{
  "horizontal_flip": false,
  "translate": 0.12,
  "encoder_norm_position": "pre",
  "encoder_activation": "gelu",
  "encoder_depths": [2, 5, 5],
  "encoder_widths": [48, 96, 192],
  "decoder_activation": "star_relu",
  "decoder_mlp_ratio": 2,
  "decoder_qk_norm": false,
  "decoder_positions": "rope",
  "nesterov": false,
  "adamw_lr_other_params": 0.001,
  "steps": 5700,
  "weight_decay": 0.01
}
Rows from block 7 of the text decoder, named by matrix and row number. Rows with one number belong to one attention dimension. Each number is 500 + 25 x the weight over the matrix's rms, rounded and kept within 0 to 999. All counts start at 0. Numbers have three digits each.
# v: attention query, key and value (stacked) (decoder.blocks.7.attn.qkv.weight, 384x128, the v third), inputs 64-127
# proj: attention output (decoder.blocks.7.attn.proj.weight, 128x128, transposed), outputs 64-127
v.28:484516461457488492491504503493529491495446515521512483463448415519502466525498465508502440562514529495490508467464490572493560476539483526505469440479560430471481479506476476465549489507562531
v.29:481569546503426483518535525560473543446476475427454511483507442522528438521525501511473492530447487519489491514487528457497553507535483506541461442428486484554520509520493490535479499519558472
v.30:493520449475494483535515502516484514472479470482552467497473503556470484507554456504463503540514523543427526452504503506454518443540508434518461472415544497520521559522558529500520466481568512
v.31:552501526481453506475472475549499464450483539472474478535481457499578510507466516551498507510485529523526499547478531481492441511444505528509519447514453524470428511483434498541513589526535516
v.32:506510488490440543490542497522512480433509492492515518479504435504532493491539510507505529521545504498499467502482496502460499480509493502533514467533459516492499542456508507446511526517541440
v.33:475469484523528470478472479492501511548485537513494469541455458492534474529512518458516455484534505473536541504481472535545514486507493479516512440548504483427494498518437499531544522534532543
v.34:511515486513419531522514569516495556490494479540431516497485446496527545476500525436536511546536472510468447511495453513470508487517517489500523501518505491476554491472561479466515505494497493
v.35:457535467479559444502547465539464546523495511537504550507505496500496486476526488518451462499481539496482536460546514477467505473477487502533438509454522496553478475531495476528558458500502472
v.36:539515521485591439517492445434511521516457438603540560575452499483527480482481512477490444520474489529462517480458469500487532470518484490481408519489519487563434487530504476505538461483502543
v.37:473445525478507515488508535517540511458470500607471486473470442495463475462535500450535537534584479399519528521507531521524547432594498539545476475486468552444439547473506401469532506530565496
v.38:548515497512479480509456471499493542441525479488527489525490496465537577476506550515495481532472482555472468514513507466472496516470479470473533486504450499542490501458549555519503467523512518
v.39:515495467509487516526444513507504529441574536493492472527517533465502564464470561544515505507532546521536476484551551451476481518479489460469550548528474573459459469459540492558507500466446488
v.40:512495499515497532491463508478479459500485522481542474509499515522477485533507482522463480469543492591506481429525538513560496527494497470518557462502525496449504524477526510541528515475511523
v.41:488489533541458521491492515486513515462488480494492495532503460494537517517465543504477502524539504525514451492485526507507512487498463522497483480517466554490498480425521470529527498505490480
v.42:451523581519428517482541523527449506513406505494438550499504482532517447576505495518435501481485459500521445450514491522532540517470473562520487456481519477481553439455452508504517561515469462
v.43:498498502470583441469506454476523456507514481513585526519476495502516469504503493527448465507486532511484583473475488493500464489491490515505451534498528499569442530555462485506518457499539502
v.44:461499442551479526492445547551492547496485559468447489478496456488512531580472483507499443518540562511509470480501524506482526507507506485496546448491537490399539452466460477541571481505518530
v.45:488473459495494519468470500509510475499514505475543467499468438521510547554511497510488459592521477528474466461491458557429443460516508541528477510480623424492535530471480487468558471483573495
v.46:528493479501561458477495459469534481514541501492582531572447450464544490518494523528469440528501502529493530520462457510480450511512501519543474489534526483546449545513502507505516478507526501
v.47:488498506559470504498500524464496508485550452471530524512526518486508530499523550463460522506522485540490463474519476473485495489501507494513534526493461548530568548442564500479509455477486469
v.48:459477454499504452519488540524473557509527505493527458462478482511474487521516509480460474550511504456483530480526465494485531449510472491499498500485531509503519523501490478484546455499497466
v.49:491474488484474514531514506509496503466464495504476468441493499527513463475545499512533529492498519484489507525527528482503568496500482481461533474515440536459502489478490518476486514522500519
v.50:531474436516521474498476470461542477465514499512590475518443469470524539499502520457474439535533527586468522459487479545488507491528468495518510490527489497473476537484516513506582432486572527
v.51:476517502532469508510503503493462545487505479480502537527505519498512524550489503506437459507463471547490460441525488492481520523486487489482511526484524494481552486477509509522527461513466494
v.52:509480506486516458504524482479528497489486482523527511495470453517508436515539496508512510522524485489442505513493469531471534499559503500532449461510493480531461546488506504478506486509543498
v.53:572489529479468557464523461481478454487543433487514479527516519502478539474442472520529565509422476525470488466434510449478364555463476505490518535449507479489511578505500490488466517500598473
v.54:532504550511475507483463518522481508518512511415464457559560577520498530497473501513493505468414473523501497550497531446561411568440491503507523551438508501471532482532522530565419523540502506
v.55:529487518488375579468491523524486502470460520555449472559489413508549495512446519480504505574503469524471445500485496538481466520462497557518480506487545473435469494471483446447527548518562510
v.56:475473517492527530467517499502519453496577514480516514501542558468490540447492517494482554496505493480558503531503511480493441509491492539509536582521456538520490521488500478479439476483465415
v.57:461496498489531449509522508507544553526545528494458554479478459500528491486488536483534510536540523412502495566502425523451519523527528536501500525553495454547488469488466503442457491485460428
v.58:523513544505473492483528480537503526460489486532423531531499465467560529482486542496509526519485490460545457584491530436508504539486466554518512470506411543508441487442463501512490524550499456
v.59:470514520483542464525570470506477520545487494538490559502490528485483447438519514471493535489475487410520525502506478476494501483468468540483458540493466506556492494521490514441456502511469446
v.60:537542504472509522517493495469519514516550482549475509534501517509509557423470530469536541511514506460487508534484495520527490500484524471453505583527501505532462481518557487473455512463472495
v.61:512548508530527463558527479490496522494434460555545518497479527534481510549533471497468459507504466539437513434542462496514533495496497441458522539489531486481528520530520520503529457515469504
v.62:478448453513538489488450462507508459500509593453510406466468511484495472556500495517528458485524552485515544491504518536531506495459488427510589451569509512429502481502453521563542490542530557
v.63:531449505492578579441514476418533402566573475489533550536508493474449497432419497511572550466532497432578518485422504521493403505557508566510501483529528503499478571512501458429500518459522488
v.64:500492491490515472508497493511515503504508501488487482476500498500500476506494491506498506507514517513493514507502516504500481490504510487491495501498504506505502500527497491505504498502519503
v.65:502494500533516515472502500519474475521497518510498527510509499495475484483494479495498496504508496495513485501501492530500495516508495495531496507495492499471501520492506507478517484502491469
v.66:485491491486497493503500496524506510484507487479496479474504480516529494514510487510504511508493514501498504481504500477502492504502508500502490489519512500500509489523488492505496519486520523
v.67:529504520526499513481499481504506505516505517503494516506515518487474494496487492508491486476485513467502526496516508525487505521483511485487467517480474513519515521518499516514496486503444486
v.68:513512510487494498518500503494508508500508496523487500499517506514507499507504512484517518504487500497504477512495490497475514507517508497510504502500501507475489505492506503497484503506529509
v.69:509497510521487511501490510491498494493479487500487493513513518477494491500495520480521495498495502492522487494496530487492498488474486493494510496504484510490487496495499488508484513515482503
v.70:495468518484487502490498514517511477489493509498496459497502522497516514485489498496503505498502508480518518476486497458502511489509497530489501515530515511509519477519483488509495511492493508
v.71:512520490515491507480503518505484501509473518520490512510473508510476488497502499504488501505483500511496491517515508502488498499490489513493509498458503497502475505479500513482513478509509500
v.72:499491506461478481522509495484510477494534493498522488466511491529502508521500508508497508489490503512467485504487472484492515506554493513511534495533519489505514487487498507513484513506519499
v.73:480488516500504491494499499486517477515496487486516511501504500517515517480507494516498498488500495497491483514507510493500526505491499492485521488497498495505518489489524507511509502511487506
v.74:517521484497485508517506507491509510506493503518495509492490487494491481503488495511477510509501493495526496499511495513498501491486497491506487496494507500503507499497493505502507500505491491
v.75:483474506490512487504497507507514487486509495494497477481513500498517495491485485494501492488499511493519516469504499473478512499520493520501493501524490516524525487517495492516491502490486483
v.76:467475512467499490508516526504495487484515496480531489479505466535537485528479489537497487499504504530478511496468494471520484517549505518473504475511538479525522487500507494511496515511521517
v.77:486513487501491500506525497505494498504511513498524468516504499506510462499508510499504507495494504505484502483488488499510504497487511495500505515509506486505514510514477495504487503490504511
v.78:498492508487493507499492506493515491499509493478506471508507519504499519495494514495510511498491489479498517517487496455503503482516504530479504491511524500512511481495505516513479502498514509
v.79:506510492509503506511492474493487510498517494505494526518507492498478491518507496510515489503491511488497497501508515507490514500478508489506503505478494493507506515517501500499509490498477506
v.80:510522492509509492517505510488485525505477507515480539503492487502485486488521474515502482498499506488511496515496502538472497492484495471535469513483496507472502514514493481492512498508496480
v.81:511495491506507506490509495501483502497505498495473490498500502505504489517500504502501502497501509492503501495497498515497499494518510489509490515509515490493488508500495500497509497514502498
v.82:494500506497511495512490509508504522485506513496489482497512514502510515507493519486500512508505506486507521514516510494504504504495501504511498515512487505500490494507475496504468500487490499
v.83:501498517500514499510502541486483484494513481502506493491499491529491489522517491531491484515497498520478476499501501509513500512513487501493513484496528480523517497486519498495520489506508519
v.84:514495491486496469509523514507503493510492482513503485489496507519505482507498504508485502484489510503504518500479493498504485514522481492487500494495518502520502501509492504506509488502513499
v.85:515500484516488494502500492513519472515519493507505483502520514488474469497493511491507506501501500512505518479508518505518491503491494515493482504503506503523508512501488491488507505497500490
v.86:502490508508490519500509496508517488491500490522483508505507511497507517497498486519528515504501496478491483503491500491510503498504504511496516502514518512505507502488489485471487498503523506
v.87:507515471486507495523490506494520509492498499493495468490500495494509513502495511482513502513493515516506509510496512487499506486509505526486508496492508504504483493520507493500490482492533529
v.88:496507491498514493493479494501491488516491491506507494508499499496502513499509504498496487487507494486492500509496495507507508488491492488492492491478494500492498520501522501490508506493499492
v.89:517502498513503507485515529513485504492477514530490538502479500506475501495490490518482488496508507531504478513499511518496493515491491505502494493458498490486490502485513510495531496521493489
v.90:477492495497506497489488483494515498505494502515502530501519479483504521495487514486499519499521499507524500488509507510520489494503504493512507485469479525478509493480505482492506510504497483
v.91:499490499497500507487486514479508481486507473491505469485501506518510493515480500502514492511510505476509510516479509478507528502500522518471516509533500494504507500503502522489481506494498513
v.92:498492479489480510495507502519498485508518499499499479496500501514504486510501495513502507513502514498501493490490505500497499486518502497487504492509515500505514488505499510487492503494496501
v.93:518509485523478506507515486527493505521504527491485512499493500482454479492497496480493507513508497493513493510510507512503484508485504477523482525495531508491498507506498514485502501509487488
v.94:492490501505512495497500500510511521478504497496495482508491501485511505502508501508507486505522511512486513497510509481509522495506507512512514509489476511506481508521493498516502494477501518
v.95:472499486471524494502486489494495497482512496500511485492525487495525502517530515485513509492499485494489489482518492502524501487514508508503513483505489514501502483501495497512497513486499532
v.96:502501474511465494486502477509525499513487506481501479510517503467497485489500506489502488489498512474519494480506527500493499505496525498492488518525468511493514502525488498505484495487490498
v.97:483491499492487515505508501510514499484475499504499453493510495501515505473498489501521490502512511483536498512501526483487511486489501514492521504507483500496492485496500481510499514517519510
v.98:508497511505495487507513525501487499503481505488492494502466506493509494503501511500499497497506500517494510491516507482501490482501489506478486499506500501532494496496503501497491520500521506
v.99:502509508534517509489488487482488494487506492515475535508500486516495505490515516484506497500499492503489486505508495528484502501514497491513487496498493486504480512472507490476528504506495501
v.100:505500497494505487507510502508492512504500514492501490485474513498499509499505507485510505496507513517502504485484488500484502486509491509499497500492514507503497501502523501506503495498504499
v.101:490489497482507481496486523500525511464509496478492475487508500481514481483502511492507510487528508510500508482489508458494507467519513501489497507518490514501497487518501482509506533479500506
v.102:507488519524502503491488492501501511507493497494497524524485504505494482478482485507497479509487505505502501490516499486498505508494502510493491495491493508510501486507486508509501503490481505
v.103:505522503507504506475497489474486495513489492489505545501497475494471516509504512496508486487496486474509485496510483531494483513500496502521492515494490487492500510511515525495506518490491484
v.104:510495521496520503503515507488488499496501493513513501499480497508509516500502508488503497506515489506490503505494466500501498493505503506509507485506508485502489500498495497504496496495497505
v.105:513507516494505508505505512491495506504489520496498523507477509505493520500488511511478493501502489501495496492509490513493503497515500510501488498479502494497511496495520508501518490518507477
v.106:527519526516488510505489495492511511501494521491508514528483510509485513482506506500509497498491485510489497507527480492493524514499486499506508514482477492491478501480502513496499505513489499
v.107:513483490518482497519495499516501502498491468512488497494515512478497472518498503491487497508490506470517520530491507511500503497493510492501489502530519502498501511521476498481493494504476497
v.108:510507506508502510491507477505530491506497495512499483523520510482506520483539509509500485487514489490513513481500512503484501492485503505505514493526483508494496507503505521497486489510499512
v.109:515503511511488498494518513511495489493480515507494475512498518503510474474504475500499499498490510494496500490488488493497485508497482493500503505525505487503497491523465507511498491503510488
v.110:504507477493496506502508492512515493513512509513506482485508528502493510500505502489494525481499510492492504509496516494497509491484498491480527493511505515509517503503500505500498523498498508
v.111:494495504500499497487501497521510514504492511492473494521488514491489488492496506492504491509510484493518509509499499505502512518501518500515494508490502483487469510496501503496491496483488500
v.112:504518475500509515503510509519487508515511525499487530507502487498464499503509492513473481484501519489493487520516507532491502501501503472510512504466502505472513512514514515495538501487493492
v.113:484503494496521510498482511494466515489519508491516524502501488541492513523504505508497487497503484497461482508513477513512505505504499492507516487482518480484500510479506518491515499506502511
v.114:484493503456522471504473503483515517472504488489517460492511492525532513512497520484515511525491498504490501503458470457501517516511515529479492477531509460524482467509488521512481504478526529
v.115:500504513503499502474490475489503498519517487500509517501519511500485472499498518503506492491486489492491493476501507495505502508492506515483504516518504485516492493499503517506486513497496504
v.116:491497486477482489509480507500511490479500504494512451469509502486506509482512491494522508520498532508511503492497501461512503476505495519498509492506485489523510469514493494543486499475518522
v.117:458494470508491516519505497518482487510513493469505504470521456510490508504506473503502496506504515509490481489517505498518502488494513477506523501462467504507529501497524487514507520515503504
v.118:510503480523474516513502484509516489502489494512489502513510498493494518488511515498494517495518505479507499498496516494515500470493507511498520510507480536508493508511478500505486513497503500
v.119:506529502516508503491511505512517498531500500511508515514519504522485487496510488512483485455495505505489516507499511520503506530487505482510506528492488496494503518496503518491507496510497473
v.120:496482490496490497522484506489501494474503496496508494498508476504514528516510489511510500513497504506497486516494498484508509489506500497480527480508496507484525480509499503508506494494518508
v.121:465464489489509475496510484518540497490511458497493483489522513494544496518487512492505523506491530488481529507488520465519494496497526494481505495537480504490529501516500501508484516479529503
v.122:507504490511485499477513492509522480526491483507481482510520520483496456473498499505508513477489501491511507496488523468514492506496492508523499524511525510523494516507479506495500508519511509
v.123:486506478501504499514485507492493513487511507486503474483507485505508500520498482492507502523497500504505487515511506489514509488481517492481512508501476504489505495494497514504483504505515511
v.124:495512491500524495497498489485499503514508500497504535493499468502498518526497508489495494487485506484505493501491510529492488506520526482503476494494500506462524506511522502486512480485492494
proj.28:505487525547504516524484498487476516517546513476498485498510539474481507446532530481533543465518489467494513547504508468501461500458527500479509545570478552478531506520550527512465494525465487
proj.29:523479459511534483519489471424505499555513517550530474504477508469485567461459452481562522494518509528501512510502468519488485481483509526476540526531502512516507502467492501512496512463464564
proj.30:451476562472509488471503542494507505515539555543468535463515523434501534489479530516561498472515504471545467562488522474539540552496526525506520513566443493530481520509460479518478507499494476
proj.31:493528455508533485518531498447494508536509437498494483457512480520464417488534474480519485504471501466510503474514499514497533447527500512460510516522553494484591500491531509451539435462518545
proj.32:512527490486534447509473503474501503551494466488484469519475530512460490521494502485530487471515505470530539491523505488530508505493510523459474530471513490470506503539474492522513485478501543
proj.33:524535480512454540511489478468485487458494448442469498471530480542463511461517461517524516503465514520478478513522508498463457476451474534466510576504522545509501469479535470482458468503491526
proj.34:489518508535565455486500458511468462516453506500535512506469501486487510528499482529471462466504512508537528461523513477519473528470481543488449524493510549440490520526454488522504471520530522
proj.35:535451532503479527511455574539518489461516551456516467488519540477525521520468527467523499510534471509509473516464460503505543503531508480483563482534506475526511517481495498471478527481486531
proj.36:420475490555441558493530594525480507508558589493452509448521513490489566532484506522482538471530528509499496510536460478503486549490463495540527483530494532492538496462485493493490529566524455
proj.37:427502465528487533459468494487484522580531535453485490508502551485494558529472511514511453504477530500512495480493518480477506552463550493458500510585530462459523469556493531491448509483450515
proj.38:462494524495553498515554510490474476530469453552476515495504526534496439548508484504464485461522525525494516485521489498500502508503485538534496498470491514522519509518457491509546546486512505
proj.39:476502518477511468488538521546480458520528520487495509477507521564500406544511450486447464486465465456471507470497442522492459498570486495531501471475539424526528557530453490456521516497543515
proj.40:449491510478495466506510506543514547474533538485448521479513506510502508488481504521486546518412515482472508528460503516466474498497487473508484527455459475585495496485502535506467488535485428
proj.41:457507463493505502511524536493459532565518544541501521475448524502479554505501484496480477478494518504459517480535456481473524547536539477509539477466514480526522511539490525480504490515494484
proj.42:539520441522526469528484495458543535494534527493516501483480502481488561454489466488523529484499526513506507527487507501510502490517515442498498501494484502487483518512559505506467466469485504
proj.43:480488491513483547506510546498496543505530516503441469494517519466489565528481512493533489503524489503491466551483507505472551486537504492520552440541478502523536477457510499484528512502485504
proj.44:552527522464468457511538493481458467541528518490513473488477507469498468474502500498481539495460487479493485515491457483472461497495452502480514533521510538570509520488537539446449503470465509
proj.45:494562570525507496531526526492434536486505513512471522489517515449498478442487493476553494471496538442515509527529556418520568530457508500503543479568370586483510470552515537527502470559455482
proj.46:471506522527474558547540505474447509475493487495460499450536517532492500473481495486517519481475513517500493482550532514500544478500474520484533509499467525512498474473488502507524472538483519
proj.47:471472503444538485519523501504531514516506521548480488519500493504500548519474486514493484483487525502474518500503539527478549539525495515499497446466491473578447465528468508522500523516482482
proj.48:466517538498491512463493492456518458503521473491473538522531514485523511493520505526516496482513505468493473525482544489507500529513543520501529490582496514469465476496499519489494522454506573
proj.49:502518473480516472460468497508516504531504478492528499564494482485508507516485498487480481501528484509521499498465490533528454498481529512506489535490540443485503514525507491516509537494497492
proj.50:453489523513516528526515509486424537510517484515428536498526520512488521500515507529509518457489487498470504530511526449487517539460519499493516511478480521569526483504496522496472513568465470
proj.51:497507510492494459506514530526475495533521546543495500511482500510483537504500490527504526463518532518489478534500477487503520529510473488556526445457470515548455507496487527500494526497508465
proj.52:469496510511479533527481515495491512509517503526503554492503529476478536474486525499503510488488540504555539484516518501510485499448498503488495524516474528466513472517504485523490497500473507
proj.53:464492491496528457492490516480527527506448467509503532507444433450520484514567521477522428491523495487526491547549507532516595453551528518542474455515475551472502520515464529471569488514451497
proj.54:497499476517514485539530481485485468505445459599548548491459431467520497470522488500486481517500518550481487463492469527454571444551483537521503455502471517555468505479497502455590469482503523
proj.55:455538498555556465498490520507484486533483474498503496440465525500512483476575485504515469470475505454506480515529502501531533485500506471498520500513520510434554532556504544519549455557504530
proj.56:527515498504499501510492482503523540493477484513487476527514481506509490538480486477522439509497483501460514492515511516521573511540536463498493417469549468532482494514490515517537527504488540
proj.57:583572480560476546508472432511467420442449421465528497539530520497472422499509466494498483508486486509524528432510511499536442453460486516485471500504509564373497526492534501550531496491495619
proj.58:495523458547503515521509495457472499538470483478557509495469489531467447517490473484517495466501521555479568435524472514488495472516515516459519500488574483480523482515511485459513493466496568
proj.59:563493480517462537479442508494564474454471467475533442515521475529525530545493505495532479512543496556520492485464531533548530511513542486501497475528547468413464483487503459520509545492508540
proj.60:497477509561520519494500499535478455467456485477531485498538528509496463531525489497503431498505460495476524488531505490489490505514488549524468466492516500434530533514464483507537502553528524
proj.61:439450503463471508433534578498476509516540549484445516486514518452533533518489532550507527455503549483547446518447510493502496508494485484538491475476447528541460509483483512490510532486527473
proj.62:533540517481486521511531499474475532487510415505529517514522484535502460448504515486488536511475468542475490531464507492473457479507498556496491553491493494567500522499515543469494505476503468
proj.63:519519515487463503521501477547516548468459503452488441496474501507533470511558494471460496532483453481479508548531526527546523499493523479462466524488483485448512453509495521517484481526494477
proj.64:510519506503492490482479490500478496467497510507521506497491487508512522503468491512507491505501491510503489515488488526510519479494507482503490500475498488497519509477504507503491493500505512
proj.65:536510458485456484493511478464495540512477509485465474504520476474514404502509489482547521494474502472492468522497520480495517535494523556472551491538491495448492468493484533514517503522495539
proj.66:513522522493537505516487512486507500460493502529514521499492530511472580505489531492509496498523501533502501469504506532516544451505517461517468512444493484490480491471494505491490468497512505
proj.67:471493474505469483500531520479522489569543530476452502472492469466544419456522506455523493526485530474504450499510533490508502513471512530488503506585467493459511441493509483483528513487530475
proj.68:504504498499493495511507466507512492476520481493511519489495483526488487525492504524516527498513489469491530525498495514524513488473497485499480515482489493483501514511504512503505525493490469
proj.69:493494463499492506511543503506503532534510503506487514506462490518525469461493480496493490505514510517477523503494471490513489514485502529507485488540522498512496511517498489486520496503494512
proj.70:480485513513546536492497505475507500482473490527527483519506504485490582518515540488487489495514510573494471455532525503513470503532490509487485500461540532554478492497534511477487481533516518
proj.71:503466506514491511474482483511509501524513503481496483521508496477526452494493504491513496497500476484504518525500488475480492522478504526483538522553474499501532488499482485488518510487502517
proj.72:473515549534538501468484501526499475450504490515515520499487512505479562542496484539509523479532486530501517519507498525503492463495511439507446522425528503542471542492492493537475473503495507
proj.73:488484519496517513528496510497483498512507524518502516509528547486467555524518513513488511488504463514480536476514476489498502503498505507492490510476503504534495501518484469480508503491508497
proj.74:497502503488494500482488514518493515523487488453521487507512502518532475468514534480515492507490512472513481511511524483500482540491489519496526506522498524474493468539492501500489499496498490
proj.75:488535504509545496505514518472503486491505500523501528489506500514478552516531504510497499504516516547466497487504486533519517488513496475540471503472515489511503491486512495495488499534524521
proj.76:550528529544546524486477542473504502439475499520520525512505540492447623534486502521473481503545486570517497484539475497489528450514518459525510532378470542592451534483487458521486461433505531
proj.77:500518520483528512491472487535510484501519485492483506472496488499521540502483527495493511527500470476487514508490524542493486492510498494478469518500491519500497486494529529503494499491523477
proj.78:471483513536520503499509487479473505491493519507517483526515505478490557465500487514475491480521493522484471453505507526504504490494501500505495485455517515545478521504515477518516468501494490
proj.79:515542486454491492513534492520511507530529508486501530473474496511533462503515485463488508514505511446487487531511520495530506521481481526476504485539478502479513481481490507471521522486510486
proj.80:524550453507497482495494510522513541530506506445470468553454491519548385510470524487527530483503493424513457547526526495478529521532509545497525523576462523416556509521482528483512503537499472
proj.81:518510480486471494502460501494512506500511489502501512505491476490519482490499499467520512493516507505534500514509489506486494508481494514510499510493481495477505492483471510521503504498505494
proj.82:501499481509498489497502487475506472503497493497505503498492490514503506501522480498483505482500511523486487496477488498499509472496503461532491499484505488494498516498527515523513504490505487
proj.83:521476515513493498478479466519499485507493503471516501544516554486506524534474501498493504483501488526522514499511490482494498466475521511496525525466520516519510507508493470506461513470503501
proj.84:487488522531502517478447476487501472460518506484513492495511510478488532511484495511503503503499501587481504490517465498495481484510518466529494516460520518534493509484497485497488486489496509
proj.85:477501503485494504471492510481506486501497509473494485489485483502557499457505484500481487525507492476493485507482482521505484491487490488466525491485514507487487512508508518502509503528524506
proj.86:504499497495510515523516506501501503510497500500509501518479506506484522505517510502492496502492510501524534478508497489527492476498498515479508503487486486529459498492506480515510523520487495
proj.87:492487501505510475500516484512480490460485466520518515504489490534496533496466470501505505481503469518484508484518492526520502481480482458535487471475531496532494517497497491515519501496498475
proj.88:499482497494489512511521512485505521505489495474489510495488503487481482474489486504490501508504499490492483494511530482484508505509522521467517494537507494496497475500486503487524493518497528
proj.89:512494490505455504485477492517512499545497502468490467541511505478509429499506498497515515512495491466524514536508496477480492517495516534480571509563500475480540474501463501494497516505497527
proj.90:501511500483483505497509518481488496506491476478500483508519508505515449499515476515497499508482488463493507532469520497503513514496508508508533488520518445480505524532482505504512529541506505
proj.91:486527505482513507519509481498481522470481526532519532515472519489478558466540515520509524496513504517481494487532491502528461475482482499481457468464484525526471466499525482501494462517514500
proj.92:486516528509533510484493513494502481470492504495512486486521501510489552487493508491486472485502500524501506517513487505504488516505486509480490530461510489502471508466493488503522485515516501
proj.93:507503461466471507500469525525506535533496497486483485525480480499537403501500522506532486511493500440490474535485535496518473550489498561485525483546460516441498503508498527485507519497519494
proj.94:497500526493518499512515508483475488484504493527502541464485483510503528501502501482489503493476496501488502505509494520469508478503498472503471498486485488516508474490497491504500488520506505
proj.95:493541515528521489521521534508500481460501501502523520479483528517486570510475449503489511511501495508458531528471481529497511474501514442487481474461503499520455531490520495490479488499525508
proj.96:468535480491526483503535509487491518518534482528500502473491471512524546450504500471496482525502503519472499477495501523519503520499458525489460487534491504498498483491521511470510508517522492
proj.97:471507491515524515526509492489503479509506507531494491505521488511505553524510503516516509533514477541450555468477496497484500501503483479510464501486499485522506503493480466469502498487492501
proj.98:510484491528519525479497504479495504497482507504510478511490499500495519508480483507480496472486505551515500493491469473493495502518503506510525516491519508513502490510481448503480467493491517
proj.99:542502494446486483505541491480497511547505495484472500509503504490518405521495468500543504499515498448531491475495525484509548516489500525517547516549461507451515490503497505498495519510501483
proj.100:502471507503497512486485511497493488484485495524517501484509486507507492526476478516477513518496480516503492518496499483499476523515508474518512503477519496493509497486468497526516500495503514
proj.101:486528519519500502501512510438472499468463487532493516515478489515497548528498470493494491502516518491510477476508465539507499471517476486535465500456483499497495516498514521479469469537501488
proj.102:490529481504511517499504512500481491521506504515497474503516508495542498514515518470497489508500508518512503491508457481500464510508507525499481509530490505513509486493504486493487478513503489
proj.103:502501506492496493518519486516528531517532514497468515521524508495493433453529494512508515498480500447515519520501534493508545486493497496503508472574478485427526453483523510515504483511498500
proj.104:519446521496501507493483506520514513465495506490506465496511506480472504518491507521489492498489481489514490495504534511484496501502512489465527513490509539526483497506521489492487486486496495
proj.105:492471515529470491469486501506493492512486496491526475524520506476470473506514481528490521466490494493515508516494505472492481516505512518489552489521517518506514496507477484481488493482485525
proj.106:502483508487473508497520491508491522524533490512485507469516487491532442519486504519495515498492499442520488515491502487490489519487507516486505501540513505497534529528501493503505503493496463
proj.107:507528448473488482515525486480490526511516508497491508507475479536533469453542503478515491514516523511516482484497519484511490515482471542485480500534494542508488480500527515506507518514503496
proj.108:483478486500545488512502501502507486528523518510486465479523523511500528486471515497495481534491504518471518446509490511505503496509483516457482491493519500533498506522516471473507488487509489
proj.109:497509506482520500494484503488500502497495491498500474497496507486504538490509532515488492488501512552500495471511500494499484489514495525498479525491476503523494464490524478490487479510468499
proj.110:472472501510503504485496523484510495497514503483498514512505483510504539503507489510489478492517493508470501471514501536508471479510510485493486501467503484504482498511496495521490511489507487
proj.111:511508489506494507497500500511503499515511501499501494481514481473521476497520512495520494504480526476513481514506509510489483502492512526490506483543487513486520473523534514477498500475499500
proj.112:538485469520450486506479471542535520520530494454488493486520480513500446470516507508533508501487507439525451579550534490503531547505489526462531495561479484455519510487511530485510520494465501
proj.113:540497524510469505496478482497506508487505480482506520497472513486455498509498485515528510499511494455519483522505514498499525499490519499480524495504468512486498503476498494513481495487494498
proj.114:488523527524558496491488508489481496442494486547540519486492504493477625496477500559515505520514494566485513461529515513521519413487471417551441495399474494555494540483530461515504487499459474
proj.115:483536486503507500522516498473502505499512514513482509509489502501543533504502484483513509504498536501506509508471490524516472476490492490510467481506474489499501514498508506488509497501491484
proj.116:455502527494562500529551515504517497462493495536527556483529494508516591508506467544465504498504485537455505469526498535498476476500491448474423493432498490554463520513499474488521486544501495
proj.117:523528515491502490507511522527495482491490500524498513513489484518475509515506478504491496485515466456476502506499504522465526536501499486498492470500512472487477516475471515472506500493499514
proj.118:487508516488525499515539516510477469519499521514500491494485506510512489492505517492494493512480504499470538499500500506490472514523496493494476501508507489520499514503495482477535493545526501
proj.119:496488473544469501494478482477518491512546519500454487481488477476517477502498516466536501524510500469502496517509476503480470493492492516496496511526496462504535486511475497514484504496498503
proj.120:521510521520509502521516484521480503480484486526489536515497526518475539509499488518493526480508506513473527465519516486519514491507503490524479491437498474534471534467482498521490500510486504
proj.121:501528507469540510528466531416465494436491503528557482479474495529496629468516512510500469490543465577484491448532456538511507469508474444551454505413532488574463497480495483531502471526512487
proj.122:494525505490500482505518470467464501487502498490485496525487487510516531461507519471509457507518515522494499498506488531465491494516487529489463503518473516514486480517524503498506491511511503
proj.123:503506513496506480510506484494482506496477468502499541515497487544510512508474485516512528470488486484492512489498506505506521505489482487521475489474492469489477529502497495508509514493498492
proj.124:510510502478490494496494501513499513467502508486512482492487505512464454484497504524520507487521501478499495512489525484511526499489505503514537496514484495484489479498494524509503501486489491